{
  "model": "image classifier",
  "dataset": "drawn branching plants",
  "train_examples": 145000,
  "image_size": 24,
  "crop_scale_min": 1,
  "horizontal_flip": false,
  "color_jitter": 0.2,
  "cutout": 0.25,
  "targets": ["foliage"],
  "num_classes": 6,
  "arch": "vgg",
  "norm": "batchnorm",
  "hidden_act": "celu",
  "depths": [4, 4, 4],
  "kernel_size": 3,
  "stem": "single",
  "widths": [96, 192, 384],
  "downsampling": "max",
  "loss": "binary_cross_entropy",
  "init": "trunc_normal_002",
  "optimizer": "muon",
  "muon_scale": "match_rms_adamw",
  "learning_rate": 0.0073,
  "momentum": 0.95,
  "nesterov": true,
  "orthogonalizer": "newton_schulz_5",
  "adamw_lr_other_params": 0.00095,
  "max_steps": 36300,
  "batch_size": 256,
  "epochs": 64.1,
  "lr_schedule": "cosine",
  "final_lr_fraction": 0,
  "warmup_steps": 720,
  "weight_decay": 0.01,
  "adamw_weight_decay_other_params": 0
}
Rows from block 3 of a small image classifier, named by matrix and row number. Each number is 50 + 12 x the weight over its row's rms, rounded and kept within 0 to 99. All counts start at 0.
Before each channel's rows are labels from the 100 images, of 14848, where the channel reaches its highest value: "responds to" is what is common among them. Only what is clearly more common there than usual is listed. The data: drawn branching plants.
# conv: 3x3 conv (model.blocks.3.conv.weight, 96x96x3x3, each kernel summed), inputs 0-47

responds to: white flowers
conv.76:35 28 64 47 53 24 47 43 60 50 45 34 48 41 66 70 56 53 26 51 52 63 26 57 29 67 35 50 48 44 51 27 66 65 66 37 65 50 71 42 28 46 37 57 44 63 64 63

responds to: red berries; narrow
conv.62:39 62 24 30 51 45 53 45 61 67 50 40 30 62 56 51 41 35 62 63 46 45 64 52 46 91 45 62 48 32 55 42 62 61 64 37 32 46 49 49 66 48 91 43 49 43 55 70

responds to: red berries; narrow
conv.43:55 25 47 53 48 67 28 58 37 48 61 53 23 46 50 42 53 34 52 51 47 62 57 71 25 68 55 46 44 46 22 08 66 61 64 31 53 44 52 41 49 50 62 32 44 69 61 58

responds to: pink blossoms; narrow; night
conv.12:48 39 47 40 54 51 84 71 64 73 38 70 45 54 54 47 50 45 63 75 55 39 55 36 42 52 31 44 44 50 57 54 66 55 30 36 49 50 54 59 56 69 50 71 60 39 48 20

responds to: white flowers; narrow
conv.44:59 58 31 44 74 39 52 37 43 54 44 81 53 49 57 58 51 33 55 63 52 46 31 46 34 75 40 62 47 54 52 35 40 50 65 50 40 53 39 55 35 44 51 33 52 53 63 59

responds to: pink blossoms; night
conv.46:31 44 49 46 48 40 48 27 29 56 55 55 52 46 29 49 32 46 66 36 44 55 55 46 52 61 38 37 48 53 42 46 33 56 34 45 51 20 40 63 27 16 67 72 45 47 50 34

responds to: white flowers; leaning right
conv.95:58 61 52 35 36 33 40 43 34 37 49 35 47 38 52 41 47 50 55 51 51 61 52 43 33 60 50 68 52 69 24 23 51 52 68 33 68 68 59 48 58 38 63 47 55 59 51 40

responds to: pink blossoms; night
conv.47:44 42 21 34 63 21 45 40 49 51 37 50 71 24 46 44 56 45 57 49 37 31 52 50 49 64 34 57 52 31 46 63 52 46 42 36 47 35 44 32 32 53 41 56 39 59 42 49

responds to: white flowers; narrow
conv.53:64 46 66 40 50 75 52 48 64 45 76 71 24 55 39 41 43 44 48 67 60 44 39 73 59 49 65 27 77 67 30 60 59 50 61 40 39 31 60 50 57 38 53 57 53 50 46 54

responds to: autumn leaves
conv.74:45 51 56 80 47 47 61 45 52 33 43 32 72 50 54 69 60 50 24 47 56 49 43 35 50 40 39 36 59 50 50 81 36 54 41 52 59 53 51 61 58 51 29 43 49 47 51 49

responds to: bare; autumn leaves; narrow
conv.41:45 70 50 53 51 44 42 50 24 48 43 45 52 46 40 51 28 45 37 42 70 61 43 51 41 51 69 53 45 50 45 49 50 65 52 38 41 61 64 31 83 61 43 55 50 66 63 48

responds to: pink blossoms; narrow
conv.27:57 25 39 46 47 46 94 57 51 59 60 58 32 53 43 47 48 62 54 43 54 55 48 34 53 55 40 35 60 57 64 74 89 57 56 58 45 28 53 49 53 78 45 41 54 46 50 50

responds to: white flowers; branching: three-way forks; thick trunk; narrow
conv.71:47 46 33 40 69 38 36 67 53 52 49 66 45 47 73 60 35 38 48 49 36 39 63 48 55 41 36 56 55 43 39 68 36 63 41 22 71 47 46 62 50 41 49 49 53 49 46 66

responds to: red berries; spreading
conv.59:29 38 70 51 37 52 33 54 64 42 36 35 37 47 49 43 42 48 43 41 49 56 38 41 54 16 54 46 25 54 55 24 37 44 56 33 56 66 47 46 39 42 34 44 47 39 57 40

responds to: pink blossoms; narrow
conv.22:40 25 40 51 52 49 83 67 61 60 27 62 56 65 53 40 49 57 60 64 51 31 52 34 46 54 38 52 39 43 51 62 79 35 38 52 44 52 50 55 47 64 59 70 41 42 46 37

responds to: white flowers
conv.29:38 73 64 38 43 45 51 30 30 45 28 46 47 34 68 55 67 57 43 52 34 43 37 51 31 72 70 76 41 34 38 45 34 59 50 36 73 24 53 42 56 49 43 34 41 61 60 50

responds to: white flowers
conv.72:37 31 48 67 64 51 48 53 63 57 66 59 43 58 44 30 34 56 67 62 68 75 47 50 48 53 53 41 44 53 26 30 36 57 64 40 59 60 67 49 51 21 58 33 36 66 44 38

responds to: bare
conv.5:59 69 64 38 26 54 60 57 69 40 43 38 47 55 61 36 65 60 51 69 65 39 45 35 52 54 31 61 48 50 45 63 62 35 61 34 33 62 53 58 58 41 49 59 46 40 60 50

responds to: red berries
conv.33:73 71 64 50 48 60 40 41 29 67 44 87 51 57 70 25 51 49 69 50 54 73 60 43 61 67 64 52 21 56 54 35 36 43 70 59 54 31 46 58 60 39 63 37 59 66 53 52

responds to: pink blossoms; branching: two-way forks; narrow; night
conv.55:56 47 45 20 55 39 64 32 68 44 46 61 71 51 71 47 48 41 64 42 50 49 70 53 60 47 42 53 37 51 35 66 58 53 44 32 35 47 66 38 29 45 42 50 58 36 38 48

responds to: red berries; narrow
conv.15:64 43 77 49 41 60 66 50 37 59 64 36 35 48 65 48 51 48 66 61 60 47 55 75 45 56 67 66 55 41 45 43 47 53 49 58 56 48 42 59 44 45 79 43 60 59 52 19

responds to: pink blossoms; narrow
conv.10:64 25 17 47 72 55 37 52 59 53 54 58 50 58 45 64 42 49 71 52 29 50 54 71 74 54 48 60 56 42 46 52 59 55 45 34 51 32 50 57 42 61 43 51 54 57 49 36

responds to: bare; leaning right
conv.8:41 45 49 61 37 54 38 38 57 49 45 38 46 31 49 43 39 16 63 59 59 62 46 54 46 30 46 46 41 64 36 57 47 39 33 68 44 43 50 47 74 31 56 65 49 55 32 49

responds to: bare; leaning right
conv.31:35 41 55 65 37 87 63 56 60 55 39 41 55 51 37 51 52 32 53 53 79 71 35 50 36 43 52 45 45 68 30 54 51 36 34 51 33 55 73 53 51 50 55 45 49 62 36 34

responds to: red berries; leaning right
conv.86:53 28 37 24 62 69 65 46 61 51 47 81 61 54 65 55 37 57 58 26 51 53 45 51 49 39 40 54 50 59 58 40 55 57 46 37 40 20 61 25 39 36 48 57 63 46 67 42

responds to: autumn leaves
conv.77:25 50 53 55 39 49 50 45 33 46 46 53 45 52 39 42 60 50 44 59 39 35 44 69 59 44 78 44 39 40 51 54 58 64 66 52 53 46 39 53 58 43 42 54 43 57 57 50

responds to: autumn leaves
conv.20:45 24 51 42 28 54 49 46 19 38 42 39 46 28 50 41 45 33 42 48 48 42 56 45 55 35 54 67 46 40 39 79 46 59 53 43 27 50 57 31 38 45 56 63 43 49 62 38

responds to: red berries; narrow
conv.75:58 49 48 68 28 53 40 54 37 44 65 40 54 53 35 54 25 65 51 43 44 48 71 53 69 26 54 48 73 49 45 52 47 40 65 53 63 65 59 49 45 48 52 51 44 71 57 40

responds to: pink blossoms
conv.94:37 49 39 27 31 59 77 36 58 53 47 45 17 40 47 43 36 56 58 65 35 46 52 39 46 55 44 40 47 67 74 71 51 51 76 20 30 36 54 42 65 58 61 44 51 36 56 46

responds to: pink blossoms; two-way forks; narrow
conv.45:51 23 56 48 33 37 66 23 58 40 40 32 45 41 43 44 57 53 43 47 53 57 46 49 49 48 49 56 55 26 69 57 39 37 33 48 36 44 32 57 45 53 16 32 53 42 43 46

responds to: pink blossoms
conv.61:17 55 43 35 52 37 42 48 47 54 54 67 27 56 68 46 45 39 65 75 71 49 61 43 48 64 29 48 45 37 47 51 36 50 47 59 56 51 34 46 44 31 75 71 46 53 48 37

responds to: pink blossoms
conv.51:45 68 54 24 38 57 56 54 62 74 34 47 50 58 52 19 73 47 68 54 63 40 21 44 44 67 34 44 53 59 57 38 30 49 69 42 59 48 60 52 64 48 57 63 62 63 43 37

responds to: white flowers; red berries; narrow
conv.49:53 25 57 65 57 34 50 42 55 62 62 45 28 43 48 54 26 32 66 54 47 36 58 45 39 52 32 30 52 46 58 38 57 43 67 37 45 44 49 61 57 42 60 41 43 69 65 37

responds to: red berries; narrow
conv.92:41 54 60 37 62 51 36 53 40 66 41 78 42 73 39 26 50 72 57 46 44 45 47 62 40 22 65 55 43 50 42 35 38 52 44 45 49 44 49 45 57 39 49 37 55 44 43 36

responds to: white flowers; leaning right
conv.68:50 43 37 29 43 13 45 52 57 48 39 54 40 53 58 45 69 55 51 39 45 41 56 73 36 43 54 72 38 38 29 42 44 58 70 28 36 52 53 34 45 67 58 45 51 41 58 46

responds to: red berries; leaning right
conv.88:44 64 24 51 46 40 52 32 41 59 34 48 37 37 49 59 42 28 45 60 56 50 47 54 45 72 36 42 58 51 36 49 56 56 62 39 47 21 47 42 50 64 42 29 57 61 40 55

responds to: red berries; narrow
conv.35:63 38 63 54 35 62 26 30 75 50 49 50 55 58 53 63 34 51 62 58 46 48 38 58 75 68 50 31 91 41 56 26 53 47 53 64 51 45 40 51 52 48 51 43 57 71 39 58

responds to: white flowers; narrow
conv.28:65 59 37 44 23 40 54 49 52 50 67 38 33 59 53 46 59 40 43 59 54 46 45 24 52 20 49 26 38 50 53 18 53 36 62 49 38 73 37 52 50 57 43 36 45 52 62 29

responds to: green leaves
conv.19:57 66 43 38 74 23 49 37 43 43 51 58 57 40 59 62 48 34 71 47 63 41 61 33 40 75 34 54 42 45 36 53 55 53 53 29 71 52 64 35 44 43 63 33 40 28 43 56

responds to: red berries; narrow
conv.37:58 69 76 52 35 37 42 25 43 42 44 44 62 47 40 44 47 44 60 43 65 52 51 42 52 67 57 52 57 81 45 28 51 53 56 41 64 40 62 51 56 50 57 42 46 43 47 31

responds to: red berries; leaning left
conv.57:59 41 59 48 45 45 41 62 82 52 55 41 36 66 40 57 42 59 67 55 42 55 57 67 48 60 60 45 48 19 54 15 33 53 65 47 36 32 40 51 49 42 62 58 71 70 42 52

responds to: red berries; narrow
conv.11:41 47 55 52 42 65 59 23 57 43 36 57 57 59 72 59 41 47 43 57 53 49 77 53 38 64 57 48 62 38 37 53 49 53 34 75 52 21 52 42 39 59 30 41 45 48 46 38

responds to: red berries; leaning left
conv.60:40 53 65 60 18 59 42 47 46 52 43 47 41 53 58 27 43 26 71 52 50 47 41 45 59 51 35 45 32 46 35 56 47 33 48 52 46 72 51 54 34 36 57 58 34 55 45 41

responds to: white flowers
conv.93:64 62 63 48 45 68 60 33 46 53 56 50 36 36 52 72 45 55 52 59 60 39 62 45 52 44 67 48 30 46 45 42 53 39 67 36 32 46 45 31 55 41 40 55 44 41 65 40

responds to: white flowers
conv.89:63 40 29 48 66 53 53 64 38 67 56 76 56 47 39 44 55 56 50 59 55 45 62 44 66 32 46 46 44 34 48 33 52 58 60 35 60 47 53 45 40 52 49 61 53 32 57 48

responds to: red berries; leaning left
conv.67:50 62 45 38 30 49 53 60 52 39 57 46 64 54 50 76 67 46 53 68 46 54 43 59 34 85 48 37 60 38 34 30 65 48 38 52 57 48 59 59 48 63 50 64 51 56 62 63

responds to: red berries; narrow; leaning right
conv.84:44 58 55 39 46 42 37 31 49 67 50 55 39 54 42 42 49 47 66 56 65 46 40 46 42 48 50 46 30 54 43 00 36 51 54 47 54 51 31 48 52 48 60 30 59 49 56 74

responds to: red berries; narrow
conv.85:55 37 32 64 60 58 32 58 46 66 46 62 39 40 54 55 43 50 56 45 48 50 37 53 41 41 56 30 42 50 26 12 46 63 32 57 49 31 29 46 28 44 38 29 65 65 69 43

responds to: red berries; leaning right
conv.69:52 50 51 45 80 22 59 38 38 54 42 63 55 41 64 48 49 30 51 57 39 46 50 52 74 48 75 61 60 68 31 54 47 56 47 56 47 36 53 55 50 31 64 38 57 23 39 35

responds to: green leaves
conv.21:48 53 29 42 34 32 66 34 55 73 51 58 53 41 53 71 52 36 66 51 57 58 55 50 45 94 51 51 39 33 38 45 60 50 58 16 52 37 50 62 59 52 74 44 49 52 53 62

responds to: bare; autumn leaves
conv.87:30 50 44 39 52 28 51 53 43 49 66 51 61 57 53 60 46 57 55 63 51 37 52 31 67 43 46 58 31 49 34 44 46 43 66 37 69 44 35 51 43 39 41 41 47 52 73 64

responds to: red berries; autumn leaves
conv.24:25 47 71 57 29 22 28 60 51 44 67 42 28 47 35 62 52 43 51 68 44 48 53 39 46 30 32 35 65 41 49 43 24 50 42 51 46 62 39 45 46 36 52 49 47 33 42 51

responds to: red berries; narrow
conv.64:59 51 69 46 50 39 56 36 53 61 45 41 50 71 45 62 49 49 48 51 42 46 63 53 42 69 71 22 40 23 42 19 41 47 43 49 64 30 45 55 59 44 63 46 47 72 49 50

responds to: red berries; narrow
conv.80:40 70 71 44 30 73 44 47 62 54 43 53 47 56 56 67 64 63 45 56 61 51 58 57 42 34 74 54 44 42 46 31 35 62 43 37 48 17 42 43 57 38 46 53 60 40 41 48

responds to: pink blossoms
conv.38:58 46 34 58 74 54 56 35 53 62 31 70 46 57 41 39 40 49 56 58 38 43 53 39 58 52 52 40 52 33 40 41 68 50 41 56 47 23 33 49 52 48 51 66 60 46 43 20

responds to: bare; three-way forks; leaning right
conv.30:56 27 59 37 50 74 50 42 34 47 50 24 43 50 55 37 50 41 53 55 56 52 55 52 28 55 56 59 65 51 50 42 58 38 29 65 35 25 45 59 48 38 64 49 47 43 36 41

responds to: white flowers; spreading
conv.1:39 39 52 41 40 49 75 51 47 35 33 48 47 53 42 53 69 57 38 40 48 57 51 23 34 39 41 40 48 68 49 20 50 48 42 64 51 51 38 61 51 54 41 60 43 50 53 25

responds to: red berries; leaning right
conv.78:28 37 43 53 59 57 59 64 64 61 54 59 36 88 67 41 71 54 77 55 43 35 65 54 30 58 43 45 45 45 45 48 67 45 40 52 31 34 48 51 44 64 70 60 50 45 48 35